config = dict(
    encoder_mlp_ratio=2.67,
    fusion_encoder_head_dim=48,
    beta1=0.95,
    one_sided=False,
    steps=8800,
)
Rows from block 9 of the image encoder of a small model that answers yes/no questions on an image's attributes, named by matrix and row number. Rows with one number belong to one neuron. Each number is 50 + 12 x the weight over its row's rms, rounded and kept within 0 to 99. All counts start at 0. After the name is the row's rms in percent of the matrix's.
After each neuron's rows are labels from the 100 images, of 14848, where the neuron reaches its largest size: "peak on" is the class under the peak. Only what is clearly more common there than usual is listed. The data: made-up road signs on poles. In brackets: how many of the 100.
# gate: MLP gate (encoder.blocks.9.mlp.gate.weight, 672x256), inputs 86-171
# fc1: MLP up (encoder.blocks.9.mlp.fc1.weight, 672x256), inputs 86-171
# fc2: MLP down (encoder.blocks.9.mlp.fc2.weight, 256x672, transposed), outputs 86-171

gate.145 105:38 41 59 23 64 60 43 63 35 55 46 33 53 34 43 54 52 56 49 45 55 51 54 33 34 37 44 65 62 40 49 68 64 71 58 31 49 65 49 49 25 39 64 50 40 57 55 29 66 55 48 56 60 51 48 51 68 57 63 53 58 33 57 39 28 48 61 66 62 46 75 50 57 68 51 57 67 56 38 47 41 48 35 57 55 64
fc1.145 099:49 60 38 50 58 56 46 65 35 40 69 62 41 36 40 62 35 22 42 86 46 42 51 58 30 53 44 58 66 59 41 64 36 44 65 49 55 44 68 66 66 48 50 43 33 57 55 44 46 41 30 46 52 43 37 49 31 37 49 33 51 31 68 57 45 38 37 52 60 47 51 58 45 61 51 58 59 51 56 49 28 46 63 45 49 73
fc2.145 094:62 58 43 31 38 42 51 67 41 57 62 45 58 54 45 40 38 51 34 38 58 59 61 56 64 56 47 36 43 57 50 48 48 48 49 56 51 60 54 67 72 52 55 55 38 49 33 58 60 41 42 70 37 50 34 39 65 62 44 33 57 59 22 53 47 42 47 66 39 61 57 53 51 71 58 58 42 46 67 54 36 40 45 53 55 47
peak on: symbol (96)

gate.280 102:62 49 43 47 56 45 52 43 57 45 33 51 55 55 69 62 36 49 58 60 53 61 35 59 54 43 54 51 68 50 61 45 24 54 71 56 45 49 57 59 45 51 20 50 36 54 46 54 44 56 69 45 53 63 59 51 42 63 46 63 46 40 47 70 62 63 50 50 49 52 38 45 31 46 47 52 44 38 50 65 58 71 41 43 66 61
fc1.280 100:41 26 54 39 61 38 46 59 59 66 56 65 59 44 37 41 58 71 65 41 32 27 49 68 64 42 39 42 30 44 47 47 46 58 48 50 36 51 71 52 56 48 62 47 56 43 54 65 41 38 70 58 31 60 35 61 84 57 39 56 51 55 26 33 55 46 42 70 70 72 71 43 63 57 54 43 44 32 58 24 56 39 62 52 44 47
fc2.280 097:64 59 53 38 72 43 53 59 41 46 51 67 71 31 61 34 32 54 71 39 13 50 47 55 60 45 44 43 43 52 43 55 11 36 29 35 38 52 64 61 48 48 51 41 47 64 71 24 52 39 49 55 45 48 72 59 38 72 62 47 48 68 51 32 61 60 41 46 46 71 70 28 65 52 42 58 66 65 51 50 31 55 43 45 55 58
peak on: face (94)

gate.26 089:53 39 71 39 67 52 53 66 44 63 21 51 41 53 44 46 70 36 65 67 58 56 53 36 45 49 43 26 48 35 55 72 56 49 72 61 54 40 50 41 57 52 54 66 48 40 59 49 50 44 39 41 64 39 48 25 53 64 35 53 31 38 41 58 57 63 40 48 37 90 39 57 48 51 58 63 70 62 40 54 38 45 63 69 65 48
fc1.26 093:61 23 70 42 50 46 27 63 65 63 48 46 34 56 65 37 51 55 38 30 67 45 68 48 48 35 60 52 44 37 42 55 58 61 44 40 64 31 37 26 41 63 65 64 63 42 59 54 63 35 39 45 64 51 41 27 58 59 38 28 51 58 57 36 51 44 59 52 35 47 44 58 40 55 66 35 57 61 26 29 45 36 42 48 57 51
fc2.26 094:40 47 37 43 62 37 65 34 38 56 58 49 57 62 71 37 39 59 52 60 65 37 46 47 52 38 50 52 29 42 47 49 53 35 48 58 62 59 51 26 44 47 50 65 55 55 35 30 85 32 62 56 50 58 62 35 47 58 65 52 43 56 50 73 46 36 48 60 57 49 51 61 23 53 72 30 40 39 48 60 39 56 39 42 52 50
peak on: rim (39)

gate.657 101:64 66 57 59 43 48 30 49 48 59 43 60 59 49 54 70 46 39 51 53 33 43 49 37 45 51 40 26 55 39 54 45 55 34 55 49 68 57 38 89 53 52 67 36 33 63 45 41 59 59 55 52 51 45 58 37 26 70 57 36 40 60 65 57 37 35 40 63 44 41 32 48 67 56 48 44 62 40 65 33 50 57 29 46 42 53
fc1.657 103:29 39 26 48 42 36 42 46 36 72 57 38 47 32 48 30 41 39 47 48 60 52 42 47 57 47 50 44 57 44 56 67 57 59 67 28 35 28 36 63 58 56 57 57 56 55 46 45 47 48 48 59 48 53 54 69 28 73 63 35 58 56 47 40 57 26 36 70 55 46 53 49 55 73 47 41 67 50 56 44 43 67 55 63 53 54
fc2.657 101:46 60 49 65 48 36 36 46 48 66 67 38 45 53 49 50 25 45 37 71 55 66 50 02 75 59 65 35 85 59 35 32 28 71 60 43 43 34 26 67 41 57 61 46 29 42 46 44 38 40 48 34 44 51 59 35 43 58 56 50 48 57 48 57 37 59 57 59 32 44 72 69 51 57 50 71 43 41 50 22 66 42 50 46 28 50
peak on: symbol (76)

gate.392 098:44 63 42 48 48 50 54 50 21 37 53 48 53 23 52 31 67 58 74 50 34 59 26 63 42 47 79 49 25 50 46 44 38 58 46 53 31 50 45 47 46 57 44 54 40 45 29 52 46 45 43 78 59 58 43 60 80 70 79 66 33 63 48 46 44 58 31 48 40 31 45 60 60 45 41 53 75 49 45 53 44 66 28 41 38 62
fc1.392 092:71 36 54 52 40 45 55 51 67 43 69 33 47 46 43 47 56 51 54 32 61 53 43 54 70 54 59 71 45 53 50 60 65 63 23 17 46 54 41 30 56 40 39 60 30 62 37 44 70 56 52 42 48 58 44 30 49 30 34 36 58 56 46 53 62 52 36 45 55 38 54 50 54 42 49 51 68 64 60 39 42 67 42 42 24 37
fc2.392 099:63 34 64 72 49 58 37 40 69 43 62 55 64 38 59 47 51 52 32 54 63 24 55 65 28 55 56 45 76 52 60 62 36 55 49 50 53 73 47 37 33 52 52 54 77 37 53 28 72 66 57 22 57 38 59 41 46 39 34 55 40 47 51 44 45 44 36 29 54 62 78 70 70 45 55 51 37 59 61 28 58 65 38 47 52 43
peak on: symbol (62)

gate.59 082:35 66 40 34 53 53 46 59 59 43 52 58 73 37 43 57 60 46 57 46 46 26 38 45 50 56 82 41 51 66 61 56 54 58 31 61 43 50 65 66 36 52 43 67 48 51 50 59 47 57 62 55 36 59 53 51 33 63 45 57 62 42 51 56 41 76 66 42 64 41 36 43 58 68 51 37 56 66 55 36 57 63 54 55 65 37
fc1.59 082:41 44 46 48 27 57 60 56 49 80 55 54 47 59 48 40 62 64 64 52 63 42 49 45 43 54 63 33 50 57 33 37 50 59 44 40 40 28 47 53 37 43 59 68 49 58 38 49 46 62 30 46 57 44 60 71 47 57 73 63 36 40 49 43 49 63 48 35 57 36 48 43 50 55 59 42 56 37 50 49 53 39 39 45 49 59
fc2.59 086:26 52 37 37 46 55 50 50 40 62 66 48 46 46 36 66 80 67 49 37 32 34 41 38 46 63 54 52 48 34 45 31 59 45 38 50 48 40 46 53 67 58 36 72 42 62 37 62 60 40 55 40 54 47 44 62 47 45 62 63 37 52 58 57 46 41 44 52 59 53 58 51 40 31 40 72 53 46 38 58 62 47 43 45 58 37
peak on: rim (37)

gate.335 117:39 56 38 51 40 39 57 47 53 56 64 58 52 22 36 43 62 33 42 37 43 32 27 60 78 53 43 53 63 40 52 49 46 62 29 48 66 61 45 55 45 51 43 71 35 48 51 57 66 60 57 24 47 58 36 52 42 54 34 53 33 54 46 48 67 42 44 57 66 46 36 44 51 28 32 58 58 48 49 58 32 63 27 59 43 55
fc1.335 118:50 54 62 51 58 44 38 31 42 42 38 57 43 53 57 61 69 57 38 37 55 42 35 59 64 50 43 47 51 73 67 35 46 57 53 55 56 37 63 56 35 50 48 51 56 51 52 31 54 50 48 39 38 40 46 38 62 45 56 38 34 52 39 55 61 79 32 59 62 34 47 24 51 71 37 70 61 37 83 38 45 36 39 58 51 47
fc2.335 110:30 63 46 46 32 61 40 53 51 44 50 39 42 58 81 37 44 53 34 39 72 41 46 55 42 47 46 45 50 61 42 48 45 63 59 18 43 29 28 61 29 55 57 61 60 54 41 49 59 60 54 32 55 36 49 55 38 49 41 37 42 39 39 57 65 50 36 66 47 55 67 73 38 29 54 58 33 48 53 47 44 53 66 53 42 50
peak on: symbol (77)

gate.300 094:45 53 50 46 50 55 58 36 50 69 44 63 48 44 36 52 56 65 79 49 42 62 45 57 59 78 47 58 62 53 53 44 48 37 45 36 23 66 37 39 57 25 47 48 28 53 41 36 58 44 58 36 48 54 39 63 66 57 65 45 40 45 46 37 57 45 65 52 57 63 62 51 57 32 52 40 48 49 33 53 39 52 56 55 30 55
fc1.300 094:54 44 49 58 38 34 23 54 39 35 49 40 54 64 47 50 65 59 49 29 56 58 71 41 36 49 40 48 46 49 49 38 67 56 35 55 61 36 51 45 40 37 39 51 54 74 54 70 40 69 57 51 67 31 65 43 28 44 32 44 65 35 38 65 37 52 37 40 51 30 55 47 28 60 54 82 63 32 55 42 47 55 51 69 38 49
fc2.300 104:34 55 63 46 52 31 50 39 45 47 37 34 55 64 50 62 62 64 63 43 44 48 58 24 49 47 44 42 29 62 73 19 22 50 36 50 58 50 52 51 50 42 64 44 48 50 38 47 17 41 43 42 52 41 53 68 52 65 58 46 57 47 36 47 36 37 58 78 43 66 65 46 45 33 58 54 50 47 61 72 23 35 32 49 65 42
peak on: symbol (27)

gate.237 089:34 56 56 60 68 64 62 35 48 44 49 35 46 53 63 52 61 46 28 56 52 51 22 48 40 42 53 51 38 49 64 43 60 31 37 73 43 47 38 39 46 35 53 48 43 33 58 37 58 58 50 51 58 58 66 38 56 69 43 34 48 52 41 59 48 66 46 46 67 73 57 63 65 51 29 83 45 37 30 82 58 51 43 49 57 50
fc1.237 088:50 54 55 45 43 65 63 50 49 45 54 59 56 35 69 56 56 55 53 42 45 65 63 45 38 69 40 47 55 65 60 62 38 64 53 60 51 54 65 62 54 57 49 46 41 53 38 43 74 57 67 48 62 59 70 26 34 57 46 55 43 35 48 45 56 64 55 67 40 19 45 45 41 31 84 67 37 48 76 26 49 68 48 56 44 27
fc2.237 094:29 58 54 35 54 52 55 31 41 61 57 40 33 64 60 51 41 34 45 52 41 52 55 48 58 59 48 58 37 59 53 34 45 51 39 39 52 57 46 57 41 57 69 55 25 54 48 48 34 33 45 54 59 51 55 37 51 55 65 47 61 46 43 35 52 49 54 52 52 58 45 71 47 47 37 29 41 47 46 55 49 61 40 65 47 27
peak on: face (92)

gate.128 088:64 47 56 57 60 43 41 39 36 41 55 51 53 40 52 41 54 66 39 59 52 51 57 53 70 37 65 55 66 68 62 55 33 60 28 60 42 55 64 53 64 57 33 48 60 56 43 47 33 49 45 52 50 34 65 36 57 72 40 42 59 81 47 36 23 42 71 52 47 48 55 69 85 59 39 53 66 44 56 46 58 43 63 68 39 36
fc1.128 097:49 62 40 49 51 41 54 43 43 73 54 65 55 58 61 31 51 28 59 57 59 31 51 49 64 58 53 60 55 34 65 60 47 48 81 50 32 43 64 33 17 54 65 48 39 58 50 61 48 51 44 53 27 45 52 54 65 29 48 46 41 62 65 37 49 56 55 56 39 15 71 28 36 38 88 48 42 35 52 36 63 51 60 47 57 16
fc2.128 091:53 55 41 34 44 31 25 58 66 49 37 70 56 44 50 33 28 35 55 29 42 59 45 64 51 29 66 37 88 49 40 38 46 80 60 43 32 54 58 27 34 72 68 45 38 53 54 47 59 44 62 56 43 56 58 56 30 26 53 33 64 48 29 53 61 42 43 33 50 53 50 64 35 43 42 39 61 39 50 49 64 43 63 42 61 30
peak on: face (100)